python train.py --model="image VQ-VAE" --dataset="made-up road signs on poles" --train_examples=122500 --image_size=32 --crop_scale_min=0.8 --horizontal_flip=false --translate=0.12 --bottleneck="vq" --downsampling_factor=8 --encoder_arch="mobilenet_v2" --encoder_norm="batchnorm" --encoder_activation="relu" --encoder_depths=[3, 4, 6, 3] --encoder_kernel_size=3 --encoder_stem="deep" --encoder_expansion=3 --encoder_widths=[32, 64, 128, 256] --loss="mse" --latent_channels=16 --decoder_norm="batchnorm" --decoder_activation="silu" --decoder_widths=[32, 64, 128, 128] --decoder_blocks_per_level=2 --decoder_block="plain" --decoder_attention=false --decoder_upsampling="nearest_conv" --codebook_size=512 --init="kaiming_normal" --residual_init="scaled_by_depth" --optimizer="muon" --muon_scale="match_rms_adamw" --lr=0.0051 --momentum=0.95 --nesterov=true --orthogonalizer="newton_schulz_5" --adamw_lr_other_params=0.0015 --grad_clip=0.5 --steps=3800 --batch_size=256 --epochs=7.9 --lr_schedule="wsd" --decay_fraction=0.4 --final_lr_fraction=0 --warmup_steps=190 --weight_decay=0.4 --adamw_weight_decay_other_params=0
Rows from block 11 of the encoder, named by matrix and row number. Each number is 500 + 25 x the weight over its row's rms, rounded and kept within 0 to 999. All counts start at 0. Numbers have three digits each. After the name is the row's rms in percent of the matrix's.
# convs2: project pointwise conv (encoder.blocks.11.convs.2.weight, 128x384x1x1), inputs 192-287
convs2.0 097:493498504530471507511486497515483548501510495483498499573507519491532493545472517459527473506519505507524485522485500505496491536500489532520555480462503484498494482469486538500469475444524496499437512470502466515473480507434499505484471481487481465519508513520541541477487560437498471503
convs2.1 093:498515486486445549518537482496485467490517548459464469497501532459494501486528498441532461526539461483477515565536471488521500492518505503478469464529497528537496498534495496500482473518516516508490496500527510547499548467479492522539493484505474462495502531500497557490538492536524502477
convs2.2 099:518482550510490517520496453507504519519523498488569475553464546493482498560519527452497462451534557510507468509514509495513509487510483474510472537448521498519501544506491502472530485471472460534490469478480481444538492504443483494511504543487512515531520485494494513501496514520493503495
convs2.3 095:535487508487492493506452507523488444512525483504514536510467509492503499550499490444529519486460561509534490465488503509468531469469456493503511464541513454469498477476490521464532470462528516495501526551540468517513522483543474499486508488504457481503480494488495511555505522522449504482
convs2.4 102:519539499489517466531527517506510475557517487491498465510475481489510508528497494463455498484467550501511490495526512547509492476520469496501482459474504519478494485499452475493560497511531510514477478497484532482525487512478496483493478477498452515476492514486532496532492467545517532488
convs2.5 097:506538511542484484479507525494526480519494532536537488502513524511528527500469503580509516473500520538518476507501471492478494475462492512498521519491515445516516517490522520512491531483515490525533485522461519489519460528496475493487473540485497493535499492512537459529537514523512493522
convs2.6 099:499517483522484495509492528476536483487443487474518527494497503521480524545518495547504475510468498491539446477511527512501457493464496490555477517501497497542517499494484492477465495528517493514494511499473513479519484507482502487490485495467579519492540505500480490418479473498534499496
convs2.7 101:483482513479506521473522493481497515474480468483493462556490494494484478516542474479517519491487479467541499540512479491502471493484481500490447548473512493501500557509534452542518481478507505485529513505458496492474550501488445510518486540510510488459474506539465485498472479513505514490
convs2.8 100:496498501522511491505481481504462482521500463497502506534449508509539439503482502509490582495464532489573478444487457504514473542489509493513509461528486512482488460512497512512526520505471552468497537484509481513463524525541504520492486479506540504509470537510484488521490495503526502500
convs2.9 096:510495489526547484498488503484477433498483548491461457462495493509485478531475499564552533482509493499473498477503517489503514463468527499502504482518514467500473526469491526514572470472526492520487498511511496526466522525515485496477477503530518484497525516519462501440514475504512516494
convs2.10 097:472529496522466489514509517485527489450437515520481504482497530553545495519487498455494501536481455515521503529471527502527526537495495496537559542521482497477496533525498561476479494496495511502493467512509514521510501500502491507487513476476523516468529525568511489408507503548547525503
convs2.11 097:498510479499533504516480479512501449479486470510508504494492461505476493492513509507520481489516552490478465490484475493496454487502478488460452547526498538519516522473501477513551484558512497492525471538489498497538519478477480497540466453508480502525510505468493538513483522517522511489
convs2.12 095:510505515537479501521464523504519445549520503484461497497509510503494492400478518513528524509523502494488496492526501526484487520477500513517504500492544533486443487473457467535494526485513495515511517476481510495493456500518501523480476491519522467516497537499494493490476446527483453497
convs2.13 105:518528546523538471498499512501470515504507499499524526508505482495503502486490525461486494531494475512539513492453510492522502525541521508454542508506484525484492464512519524518457464525534561475503472483559470503474479482512489475493475473500507514455496531506521514532530469501528477451
convs2.14 094:484517490503529510536446482511493490502521545530503492461512525510499545494462456510468498507540457529516477508505473502497448525495518468523507431497489518506496503519507519515482536510452498490510475506454496479512497499483517498494502520510516495494498507485525498528534448561467475478
convs2.15 107:526473493519542474481470525486505417498495469514500489464508542505515494482449470474499447542530478524540554495512484532517495509482455529522520501475482546486476487465477518492512534439525524484518523498439506514492516486500511500461498476498442527478530505492498512539451515491497520554
convs2.16 100:505525486470518527492525530496502486479518485509474484499508450486473519481515513546531465512546488509503494477476495510542503455546544505484487495506510523501495513475524494466496500495501506454490509507481504495494525500478457545487485455568482494530503496467541536516515509529506475466
convs2.17 104:475538538498499451499469491463489493502520451468449521527485509465501475456450509482530500498533477496463531475520483494500507433519502470507487510504489482472479507521487472474407471514491554529491492499537517536510529514527460486577474482497491454561518480511510452504517487526491500512
convs2.18 103:498531521511434447547520528492493572506474467514478483474454494506490532506571477498487437513513464509523481487513518530453565513504498504507533554487504520506479471475513461490548489473544509516523511532533522542515449504460484487501486445533508546527484509504476509481516497462465492509
convs2.19 098:528503510503448553515489488508529490510524515491523515545488509455490498479520493523479550493495541503502515488476483512487488512489480463457502508478477464492501503536507448489520511502506534505481520498476507435460481482521487504476516532535491479454492491497532516496542505518447490519
convs2.20 099:492522495493495531519473503508491499525514476501497507506492508489516532499532540518508519540508508501462539497456519470476540466478534526498513524496487479498494519491538504494478467505498504506488474512549471487482513481592480513496506487490493504515431515473483462454482522521474507490
convs2.21 099:470502540454473474490478501496505533485462509462498529525508495487492471462479489508516542510465468504519512533489477496519506535529491520499498531476500507518500493545488481511465507497471466472542499476504489523536480493475487499490500481517444504485516466483491518542534471494556516499
convs2.22 106:482489499527500446499474515502463521479495494501536544472509490486468513520542470460508507479512500539496503493519484512519496503477478534481490513512490505493479496465533434475534504495521478496490478491481506484537513475507504482472528473487485519485502518499485475466508535495476489512
convs2.23 098:509489470491480462504479514515500455517525483518506556497499521534518454498492483529510526499544467483491542506524482478514481554497519494490519491518497579513518504445444479504487489513536473506459509486493550475485463479480529527483519483490500484499523504519470508548483474532514481547
convs2.24 103:521512539496536502474524495477480497537521473497506511571468512486530510503533546486454506509532491505463540492493542487525447531499513478549520501509505487545474473489535523473514497497502555549494501489478507469507490495529520527517476509475531488465501549504519502514499410525515491485
convs2.25 102:532508526476510517487536481494524501501496506509470509524509541461483509524557486500483511489483511503493502521494470519487499499515481477545499532477498547502542473520483504500498481467475522489495496487493457492474458490503519481484514549547480470476499521472507481530537482532491522497
convs2.26 102:492468449517462521480486527493509461518488540491511473506464479488540522538552512486456494507505520516467495474489482525509521496520502505454487476516508472523519435537495489452529474497497477473524524500522492503459506487467463512487502507503463505513505493489456488459453510565509521500
convs2.27 096:494495524485525450505504492506519471524505506493518492472491560518491487514490465498499503469511524502476533466488496508540511494475498496503521492510483518509535513530487514481489482461499467487482494476556486511510491467493496508496485496520485498474515467524485531472450471500562501487
convs2.28 103:485456496542497511464434543497500502466495525507550504535464469524486514509483481458515508498470487478537469484476465518474497459507478478486499469490488476506530519503542512519527490512508513493474506484495518583508498528535509506479489466529515513500522481498508518523484495517482516486
convs2.29 095:471501491487495467463485513488532408488508483513489494522496518485505464518460482502462501465478470489519486485505490514434484527499520471486477495490492513465513527494524481487485464521540485510453481534485506485469544493501493462535521498524529478487523498525501518550506513525448512512
convs2.30 094:510470493557476512497505491497509501498496513528485487514505517461510431552515489509480470459518472517508555498512502439510497528531483497464483521457494515481502455506500530471474526489534503498463493501492534499493490503483499526520540529514445489495532499496520494499480495540536479492
convs2.31 100:479515503470495480485538460506516478517501490507465524500470498499505466514448521529560520515558469492478500503488471539459516497492500492491487532511478474466452490506495563530499531521520476507488466490510525514520536526528466491528518534515538456530504456511521521590510466556466534502
convs2.32 101:492510479489485522455476529516520468563469473493496486499511480525450513498504481514522488506482497515494410491502519536496544526448517531506498500483492507555495498491478472486483515483493498470504503505544515481562499475440469517550510500528491484504491498500489526497462572518494510484
convs2.33 094:546515518478494493504485485479518443511500521502478535468522523475537518547515468494518502486535523508475530510498525480524477496465521516531453495483489466496478537478446499511491487511479511527520485485487468465498478487545496511463471506501538496527467449481459528489492457487489523491
convs2.34 103:468524532528541505492510508493461487506518482515492523540506521492468510472481520484475494512511523499497510500511494462502489545522489488455495511504490469510504499490517480477491481517517493470482486495470476517479464526451463506518483495506492502469495497485497525539469481522495506515
convs2.35 100:493495517511516526513530480509506510445501516515503482503524564536493481480509514527507501502468503518525526506510444563474483503535510505492508550498490496525550533488518448469493493502465508523524508521478510513524520478516530471550515491486540474505473477470513475529500513515478498512
convs2.36 100:529499532488516483517475443497486556526474487501525467484537539472517484495511486460498542502478544496507562497490509510533454525526494445477530551486498501495451526514530488472486503484515493526495505494517464488482450494518485515479545469521453464523479486490550512531500475530543471477
convs2.37 103:483502463503483497487464506495522481505484503513510504504540561495498528536487500490519456504503466484549520505504491525475466532504513493520486547528505526462446487495535493496480540490503443517497528501484500574506488488466538502496528497481509519516533448496572508533535471462498432516
convs2.38 098:515485483553503513476481496485525532493478509524503519512515479490496505424517532498487509508483481503483541476505481525509490462487515558501534497521526531537513497527451490517514475496490529492531512484619493497498490472523473509483469512487479519517494531500515508534555527517520458454
convs2.39 102:497523473519478447510494502486453493472505512485505492466482511506500509485526510533511443483510445492472556515480494474494489514507488481491468482547496499493472490488487541492545487466546418509484471524522521491495479478500489457505507526485515475537462505507487513477519474498508518494
convs2.40 103:526495517471489494501528528496482498495502487512457473494523477471469501497550516523487476461505489501495527495466456451508455415461540525521502498490515480483485524489486534526510469484485493491502483542475549480524539543469477496503490467494504515502487500487455532441492479483523495480
convs2.41 101:522482491550531486489477508488506499493475486482481468479461510488468522476500463497508488517516512506496424524486484485479509514476515548520503482502478515497489478524462491531528517506468514502486520494523485516493487498517494492512478502521536468520473522524504499504480491536487491481
convs2.42 097:508495483508485510499484441510495527484474497523511458500502501479502510504499511492501488519538478497523475496467513524467552522540493479554549540509496508496482464477554489517522506478499491522497495524518480422509485516462483533535497489466551549514504485475521456487510514495528496547
convs2.43 101:496524526464498500546557522507511530475504511507480579475534519523526511510483513494488513539515521510527467527532550501506538542530454497468490509480528492498571501490510504512455526503531508508507540492466483464480445504491528470434523503495521517485519501463499482459502482517531459504
convs2.44 107:469493493491455492503470442501518489500498478502501488510453474451484482451478484494499568496509500460496442495508464486506543484476525513485483501456485482496549487514522494509495529524484475503489462507488467475466548554494500526494554481479491496500518499484521482477502502510519509470
convs2.45 101:476534555540489496485514479473508573463500499491503463468498486494467520483488511558505551492498476471457462515514499481524507475502506470510463536481523495502528494505475531492514485447505526479539470478474476507542534509521519549462488530488506475519464545551520491455503505488533486498
convs2.46 100:526491456508549495470480508512515462560513511482487500478498473505505459508491494472488481493490462528454469471510509502463529514471475497500525479506498524506491513515507512498527528513475491477499479500486475494475468472533526538512465487516510511463523514487487497532501513531475511498
convs2.47 106:493500553509465507483482503549513485515492513505522520541472532476480502446506483464458521524467512516487447484490484493531490455491491478511510525522504511527524519512518483462499524501452522499513515478520472471476492499493492510485505461524481477476478539546500487474485466518509529443
convs2.48 097:481518501488488499508505501516521520526470502511552512485481496565482516456535524491505484523480501513499498481495541496534501526493468486511492477510512494505568514500526520530488493512512512465507525472530481491472525507511519464484544517476475476438501530500520483452485512433529486522
convs2.49 102:486502462508563429503459540488522481537485519514504494501501510523522494533506506491512446508570493507541494509494491539523468483492494486481492508485531484463530486508501501523503515479497483548482510514467506548463485537538450542494524491526441506467543545475517470545512531501527509512
convs2.50 100:500501499510485493519515528495495469502518504510497505527511514504520516521486524527511447494518536486541497474515507500472453485490460479489531486488503491452512445459456488463491524484459548523483521470483519547519447479482544453479506517535493516564549496510495509480499501509442505494
convs2.51 101:503518488481514524492513529518503519538493522486524474528508486500461520520499488490508474506514546490529520492511494519484452493473470478532519498478478500476530507538513476499506497500507481539524515510510516508466527555511515491515489489481492540459479507464515516532546449484479486500
convs2.52 099:490499459500528517461513478481498480509513534474494563470482531510500529519486515525491487485496507513516483528483538514462488555433486537504505487488502467498540509422468452506531497516509515480460505488488495506509509507498531510494514513467563485488480475500515535484535466445508518485
convs2.53 103:483495525496497464477512457489471492527525510492507464489524517504504516501482542533513488520523467513536500464481516485481482488515494461513560500521510494474529520506493521534518508489504505507511486500457471480543542540499525507510494458505520470502491469477539465533523489519493495493
convs2.54 100:518511479561534447446502497515499515469531516505512498480482488543489482514470507506469530510490447488479525504517523487489507520441519518528506517512484489493504484504519529517496546487514526507544507478471508461505525515502508496500492476474496480463471522487473500532526479517506539477
convs2.55 101:524494517445552537502534462493493452499511500490502471481525487496473551470509506493498515457436526501486544472519493482485467491494490482493494466493503500512497506499501478555533471489499478471467514486482557549491482466494505530499482499493500462440514525499535510496491471539481487502
convs2.56 098:512501480504491472517502479523506495497446466514473513530519464487540520488473455508524535498499508518495474496476481505515516540502481499505506520476501522507507523512503548473464482528533511447534470489485511464479466525483507532500484482525459478466490482555493526515460468516480521498
convs2.57 104:509527488514475509500475453491492469509506533489523462466507515477477476527503530494505488505519528513506526496514521537480503482494475510516485493516480524478464520459493514464524504510500518542527481498518485491475453510514524491560534499506522478521510523508532469546529470530524522491
convs2.58 098:512481484482496521503491520520505443499467491504521458515470496513514486485504533453537440517514504521495496536489542539497493463511471558471488451506523539471522493483468472536502466498511533542450491509526514444484489504466474496537502498498477506485523494462502461534477510484499519447
convs2.59 101:520481490475480542508503494502510474444498477494512476493520511494521548494525536495528489557517510528507480560492521481507490508459509492510525503499493474500519514507488496491490514464472517510499496514459461487514507502567492524508485506524555520510526505494544522465509511519535492513
convs2.60 095:477507486457446533477499521497526552479503481495531525507482482510472524446531533479507500483495511489506527527497469507481508505516497497491509456510471494547463504512481507542470482523503506495527492487497485446503470518526519499499521499507512511460516513498481483486496544496451510492
convs2.61 093:508524541461534502493491512519492472494506541515469515516521507509525493453517485463532539532538489500536493516486523527423500475528495479449465463495484486474475471524543510498529505536512489537491543503479524551486525532527463509487507479521518469462503508463513502491483469505468484529
convs2.62 102:537514465471525489509448474521518413502488523503538469513482502462492516540488492466509497520523497485500493466498487504478476460513420514489474464460499514486495491514467477476473506491489523506428504504482470534487493491517471484533472531513457487440517533475575506492481517475464455498
convs2.63 103:507492508500537473485527516504508527498517544511501538528500525536557538509482520488516501502481469493495532475496521485508529504478478459485469515485500489497536499511481480541491511496496522471494489498520525521472467500477504500511547483520523479500466501493513503518510517507526512528
convs2.64 102:520503503504493478493494497502487486476493507481500498490488510505470497521503473498499528503516514506439515520509502472458480494487473498459512483495547510523470522479520483553507478497487475531438538480493458512518544507516480529492516475520493506540469489530482492566522547487470500477
convs2.65 096:458501498515514530542484490496511566465514480477509501500507496498517512531478515498480511498490518505450471461462538483566564507500529552505561517468495507478541509524480515498497486527499544493477530511475475477502514541576477487506486507507533505498528480525515491466473512462512514494
convs2.66 094:490516503458517548529506513499500484499488452478534524527518536490498495510506491517509463467496498513502493519509476529470491516539498502480500545508505456472510469446460556503498483515475556572496521484497492497492516460476508479489534451509496498489515467466508560542510479532527450491
convs2.67 097:522496517481516499494509473510518459512470496498479485491509499523487475445520494479466545506478513524492493490476499512546509517472486544457472474499507527477481445520492480478519500499522534519505496492571487484509471520502502488531474506489491498484490502505501477530554473466540481466
convs2.68 097:503533506511535500520533517517481511486547511504532540512489480508498463481486503488520510499488519540489454454488511530471509496520550512495509513521531491522476478506513476507546497446486514480455549487528487497501505518474496506480515528453527460466509535477482488529493499488464511496
convs2.69 097:502488495477508456508515506492500478486473529475509492477537561501540501559477512452483467514503493518485558508473502532492492516502482503503509481454498452493446485528530558529483526477519505496495498508497475495528496508484528474481477519504500511476493454483483460520525485492472497534
convs2.70 098:487531508494473517506528541530504548492503509517519470470516503496536496571514525521492477482442477479478511527473453543539524479557481501513510523472484518470543464529541470475501484473492450507479527463504523514477457487517505508476524541512501488495466499509497499475477506508505509486
convs2.71 099:477500511470518491526468469510499496519499514478459551536481508503506488520549478493476460554514491472454441505495446483494505517495521485542504536492504481482470471497511465530466479476506480485501521506514499519501475505520438527485504484476533519544517498526488534506474504521477486506
convs2.72 102:497509490523504501506503496508509481488483524515509486490486441474446515494492496525539472497494535513534475536529517512481500475502491484540458503504485467502507553514546483513519522489495484523554518553491528502534529507511502501511460498449506460512516511500502499444503513508480567480
convs2.73 105:524493472459474478511491484512489509480503485521491505497484504522520502502482485513460399493482536498501518516524552508508494532446498498525517478485484545479487468480474468488532505465485482483506465496480448435482495539521467509514480498478456515504520548480518467455495507508504515512
convs2.74 103:529504495523528537536472525502517479507520493516516491516504468525480509503483504525519482517482493486489497493491514509492473502517485541485476481515499491524552502483554450514483523524432517497536477512499461497503513491529505494523525513514490482495522516472438468525455514519477536494
convs2.75 092:467515470534486499468510504493516512521523482496496486502484469497472520487518476483524535498469487503485554486507501461499507470508493489521503505522472541498511471461542503488512450498533485442480472503499470456520545500491519481526492478503480511505490504472447524460485493534481473492
convs2.76 102:500478482476468493495534518508505562481509477513505501491516446508478535518496529522531503523517482504494499523495518475519507520537479525484531509503545507474516474535494572574562461513505531533513438497523497477492529518493478500529502468491447498500497549513477493459457490516489494511
convs2.77 102:483523505471506477503522454478507503552499531478512478546494481541492511499514500512516532508505477472529491490505473501489502495485453493500477473522492504487524480536451480547517503529483508489488532506508483537514508496509506487523498464551494517494487544495484554550490483492468490486
convs2.78 091:524481514516518485522463470499505427505481498504503468489529446471487474484502498517510529491490496484508493507503523474529475492519512485504499482555507472521485527479553483543527521502468454553545481535486513515519480501524472495537491499505469452530496456473527522581493513500494515488
convs2.79 103:446506462468542527480490485499503533482521487500517536492549486503468467523527522552507542518507501504474526486518458501512532504510528467492484476472464466551487451502505574508511518499482500509524471459480525526480507500494518506531494473507518459485534496507514535556510484506489492499
convs2.80 096:497479479539480448541520526516530518511476494504509504520505493508522500486512509511514469485500481487434488503524482507550531552530538527475481498505530492547532485546484470501480484486523526522488522464482512452462494509471479515491504454534506470505501487545515485519491512458536470455
convs2.81 099:457547506461472392500536487496503533496494460493521467493527448502517525472508501514468505503504532501549526510514494510512484484516516503512467481494502474524494466555548526543534489520515477487537466491502511546491501535486468516481480532477468489495523497483518484469475495509490501497
convs2.82 101:497512505476480476548508477510518470472510440488506520495474488496449513508462509509537460538506517517509481475485513517503503503511508527526493538507532496481499532491427505494457526491463515539529458509530461476510490479492487533495448489480493567496491494506545455517586500527530529480
convs2.83 100:506514506508463465479514461515486535490486493500479490464465522465521498489560521457517501496491517504533433494513500521449485457529488461544504536529487516505492511490506503536501498550525508478511505510522475513527522544523480466496507504516501511519538483509470505476455511457456522482
convs2.84 098:477479485460478508496488509500530531454490500498528488467489466498489547503508526543484486527485498485501525517514511511538539484483475493506518528530499489455492515498516524544466546470508524479533485518502484466507476511505512517469508552489510551515509500519504509427554474508508506456
convs2.85 103:498514539494467444519485503492489482493508521495484484502511512482481508536520510509519522510515463499524520485468516493442519483451493521486467478549501489494499517506510505504530553573486488483506497547522503590488515537482479470495496468513472482478478470504527499448523459546460506511
convs2.86 100:524504509542534520537492474506488501499465544517476464439547491493465525487511480528483479508505516500473500513503509508565482521500480533495504547513496503536496511464447459579544499473475552478541530507536527496503503512491490485485486524497507541523523555491537514528508516512540507501
convs2.87 103:474518512499485505478574507508505514483504542514537496538535475507479528532466520528459459503500472529493497537476488543556509498482474484535501534480504494500510465512547497492521485515499523460503533505505519501481522452476523535521511534481501512493483509583415480468524515486512485515
convs2.88 101:488488459532488472488511490488509521499476494501477538529524535502497528501479486478473510489465512497498506479470519495482482544513523510476476583487522515482539517465482486514501507477501490520496483546459475474516525500488532518513529500520499490487483486511471537499486508506517466484
convs2.89 105:515552480483481576500503486486488469492500506522503495485550528497503488475510501507453453500524470491449529485481470494556541528502508521478490455474484524535471505523498493489524502455481529479523482472450502467486520481525503512533547456491500489474483524477513516473495529529532527501
convs2.90 094:485518495509526511473536465478486523515491515504514507549502516513527512554474461501542494486485513478511468500484514498494509501481540502518518512498527507516497484486517498480480483477473527474535485513481500451461466505458522529499509514489537538490444487526524460514521509513512527506
convs2.91 098:507510489487553536498477464526537470559483454491481533490497509525489455525545512514506487461484468496526511520451531491478439518523505499539483525508491544476495457564540537486485524529510508501502495510492484522473514489461511498489512479518514473484505482558535540547507483516487505517
convs2.92 097:497498491479588465492481526487514444506481484496488486493478505525486506458489503489471437553545484476514508498492509495504471510481525483529486474476490524520522494467507513526485535535517538514494543509505512464517493489519491521502512514499525504443482480487478483567519494533505485484
convs2.93 099:511506511466504545490544506474521488461481468488514491468482492468468493456487496503524518473482510521518496529477532472432485473503505471492520496485530514546443506473535531507542437496521470510512525509529430424510497520527475513459468502486503518473527480481485502504539501485487497513
convs2.94 101:485492502497558485518546515509504525508497504500506504565551563513499474542519469502488509493510484492510447487483492479520534501470509496465473520466493497503472476529526503468486485487479500508541478519466511580493464500487505475522500490540476528538496547512489535484460547479512491488
convs2.95 098:504470513530438464488459512494499545467485481505500556473513484490532493474505531463524504502512502475522544522523476491514481508482469448531509523479522447505466465459511497432487494495505496472471514522491501531500515490490475486478493498496520474524510461535529510453482464516530482498
convs2.96 098:484493459473447534489438484521526504490480511489457496459516467518535517481512509488507473484523505520480486540533496486493489534498528490476515556532489495527494492483492420495524502500475513500521485520518516533515514487519524498516511479469479541484530527509507506560492483462502492520
convs2.97 099:522499456517520478494529516490485487494517486480536541523515517531491492477509495483490518502474546510537451460481501507469502534515448481475502482494527495556535499526430533473504496522504466486502478504441513489467500507558519486495519544483502500490518481483515489455472520526495532487
convs2.98 104:467491523526514533504471505508503558489488531501541468466492558465497507491525524519542499479530507522479459503549502494490536473494493480476513508532497508490515507475504521481560489468451526525547449476517525510562475515464438488508494523535487495502479476511494530507504488484480483493
convs2.99 097:508545481551515511475485500494489504452503538498514473493466521502479514477529477492504478490495522506476525545524519501544540473479494467524514529576498474521539503473475493494522525467511496452522526471514463486493499473479512505463534489516526535541531549546477512446514513506572497519
convs2.100 109:483520486533490492514463485527529472477513497493469489462515513453449478486481483484466538522448475511475502501507516525485502481553493479499478481501516487474452449501529497491477494514460535475516480512506504482520452515515493502479490451502507489517497536513511499462531512547466481523
convs2.101 099:495488494507470465483450547505504442507468483521496498534518497523491516507502508468478477488534506479483573498511505484473518487471511490531496439502502560497496513479531531475502461537529538524507510529504517568524543449486493492495501459506447526517509535491517497525507446528476498478
convs2.102 096:506521492493486495498488515502492530524512514467522496471494499520511506475523506499538552529458558479515474496532477475500517516503479478521514578512504468509495538507473509549461474518486487471501525515523490472500490528521457509515502521495502520483520542526519501491482492470512513497
convs2.103 097:499509467503563526502463489500482475459518466498489505526512513462506464519486505526530493472520510513455485465463477510498469503514518525483503410486506513543478479480520504519517485518446487515467521517483541511469478476534481533484496466539520480478517531494507436560512486526522496481
convs2.104 101:544513465505551470522517506505484457545524515506506501556522514508496501493499546473535471488508520486509515424489529520511527478516481522504488483502515531505548500542486458496497468513508502516487504511461516480502511490460498492517533491513517495534525480476499541448522462501475487534
convs2.105 103:517512505496484515486493485515520515463487519520463517501527458496495507491544508475523493472481473516502495482495496552517524529545563479548474486486519508516487506492539491555531502475504498524522523559442476518524536509477485529488458483493518516483556482511534503454457533538477508502
convs2.106 103:485530486485450495530466510487485483493518513501495500504472483518503531480461504541490485488484545504486441467507508492489522504507504474455468522525512491532492467514501481511500503524517510501509527514457552489475519505496501504550476493522517470533487488524484482412529494513484543482
convs2.107 101:481501506508502516530517496500493519510479488501499501475501492493486502498511528472515439465509469502508514503507491523462489539454509491530526502520496445510498495470526487522512492486506507523528497520444453452520517498559489505508456454526528500486501510451501488550534480550476486488
convs2.108 106:516490517517509463483478503495532498468513512506479492487483553501491472496513527452504536481447479531535468522510506497464496501511519526542566524552500477498459477548505527509507521500517495470513499508513487543433489493525498496517500442507482497521511483541467484484482469428494526537
convs2.109 093:542519486572541481483537514518497540533485503500463487531505492511447497487538488473522524467502456492513469489498517512497533518504499524518491502501478490548514490489557567563510522485500503466494516482459485509540509503507536487493483505506542486475498507482491505527511523474490478545
convs2.110 104:482495511480519451486511471502486561485491526511530482475519465491530491457461532539464523459492502513507507495506512515525497512503487530492520491478500478504485498504495504494516505493503516475520496484473482502528471515523479510454501504512490507427496440493525541523494474507495507494
convs2.111 099:497487512498477518510478533506506486519489504498511516525485509490490497499521502503459457526516488500529522468507505529469522502526500551469479456492514525449498513520559452515534454537486471500479517516540490540465506479498465505525521460504493516504496496448480486489507491482505505532
convs2.112 102:515518478474545453478469502480477410509485484499466461477514505442499480474512498501485532487521514522528480503501523494495463502478547511480484482534520561481490474502515475498473534516491497501483496445536491514485538546474518509484512474475529518541510513513469499572500481495511497486
convs2.113 103:518486500456486472534530485507519486519493471508472490512473518519458473495514528511485547482484516484493474492489501475492503471462479538513477504511507499482489493515471469481548520574483483491506531502464487426504527491468548502486496509470493506457503476532480515488486527463459510480
convs2.114 096:514509518527488497487555515523505536495484478504529480506528528495495484558498462542471484519449508496491493519485481474516518543495486463510545563512509547503519471522534517503490539472461484491472488476499472463506462517484565500491513542523502531489491498493497438493486520457512507498
convs2.115 103:479529474470504487519466555515498480487506528514501530544510536511524489518505533435504510473522533500491476510510479508486531500438525504497490516480485469482498526471494480491477481463497510536497476504490472473528492491514500510472526477505484468474531508493534494442473538487530559490
convs2.116 102:492488542516546477500519477513496511525473519496522500507458483490520473501498463487510483522525531514542499444469510502484466445513481505460544514470495532458519497505499470519485482519486449488531508493563527532467496515474541506516496527482532478502500518479511521520467485483498509483
convs2.117 106:495509412504480513508481479516496448479483497504491539476514456525530525487500511511474548500499504522475513506476474509477462475484492491517494517518467460504515559479496438477503457525535469525463507524498487527558506474523520472483475526535513512513487487501463534567484472486496514529
convs2.118 100:495483456505429471482493486491510468437485534489466513494521486507474498507441500489507500494541491529469518504505469552498468472509528492520532501538489508488499555505484518495445466546495507501490497486544485452504526543466515490485516485485482414512466470481508513478493459496502511515
convs2.119 105:497505509462475477531551487532517509530508503495542499514488561539501483448490484485484480494511509509481455480492491504491512509471537535482473515528506521517533521511472505488545544517518507502482466499491521513518511522478491514490479461517516509467566469455509490449502483541496456511
convs2.120 100:437494488465506485490466503506494452530522495482554519489482492467514490490498511484480491485513501498501513506478459488486503472543489467492502480460497532505474505521506526479498533542526505520535489475467524543504492492515509529532509494524519457470455474465536510492477477535487518493
convs2.121 101:468555513528454519507478481508478497529527520469497480490480478528473534447534512501487503483487491490526502532516503515508497503528512537472499509494497511546488495543530527525463513541495526509505505486521490529499456469527483497542492481494545494493484494485510545451510471488518472503
convs2.122 103:495522524515525474460516497511510469519501542504476488516487453540485493498507512461489444518487518511528481494469506489510502471506511476520497458522495501493543495497503519511517441471492471472447501511510494542504523511464450492493472475491507476478496531514465504470476446509548491464
convs2.123 103:489481486481481487473520512498484510485515504511506503523477550466510476493507471480518529459470502491516480527480513518514500528489522516460516531518476515538496548530497502466550512495504513456457498490447512493508488497498540481476455499499457535490531489516512531480526517518498479506
convs2.124 100:508542478498511501494515508500507503553517515519523469498493506489494522488476523499482460534535527499468458488500532555517480498543510496474510523566504511535539510517439503518569524495525491535463495510487523467497468489501501526436500519513519507476528517538502446542572511476490490494
convs2.125 099:470456468503502501482497475502503501540509511516535493522522518509545485529492522483500501498491513487505509512497493472489540507510459498524513461467505520458548497519416524469555470516506481498487486516539501499495495467466460474489502463544448473512458464492488558501427477513470515485
convs2.126 103:514475444474488522490538519504513530468511526470462493529529484535498505510514522506509569497481507483472493553507505516515484502469472500480516480524503489527513457537524518476539518492540542481529507513492487521540535489489477484508527467523519475496478545523471512480497487481510544504
convs2.127 100:462531499525481434536481510488523473450496515491512490526476511473524495565452492488500453492501473516481466501467546502538486486513481483529497540530509533471483551546528507481491516487515491446535507517470547565496514488473468510503479527511529540531516452546502471459530519498508498521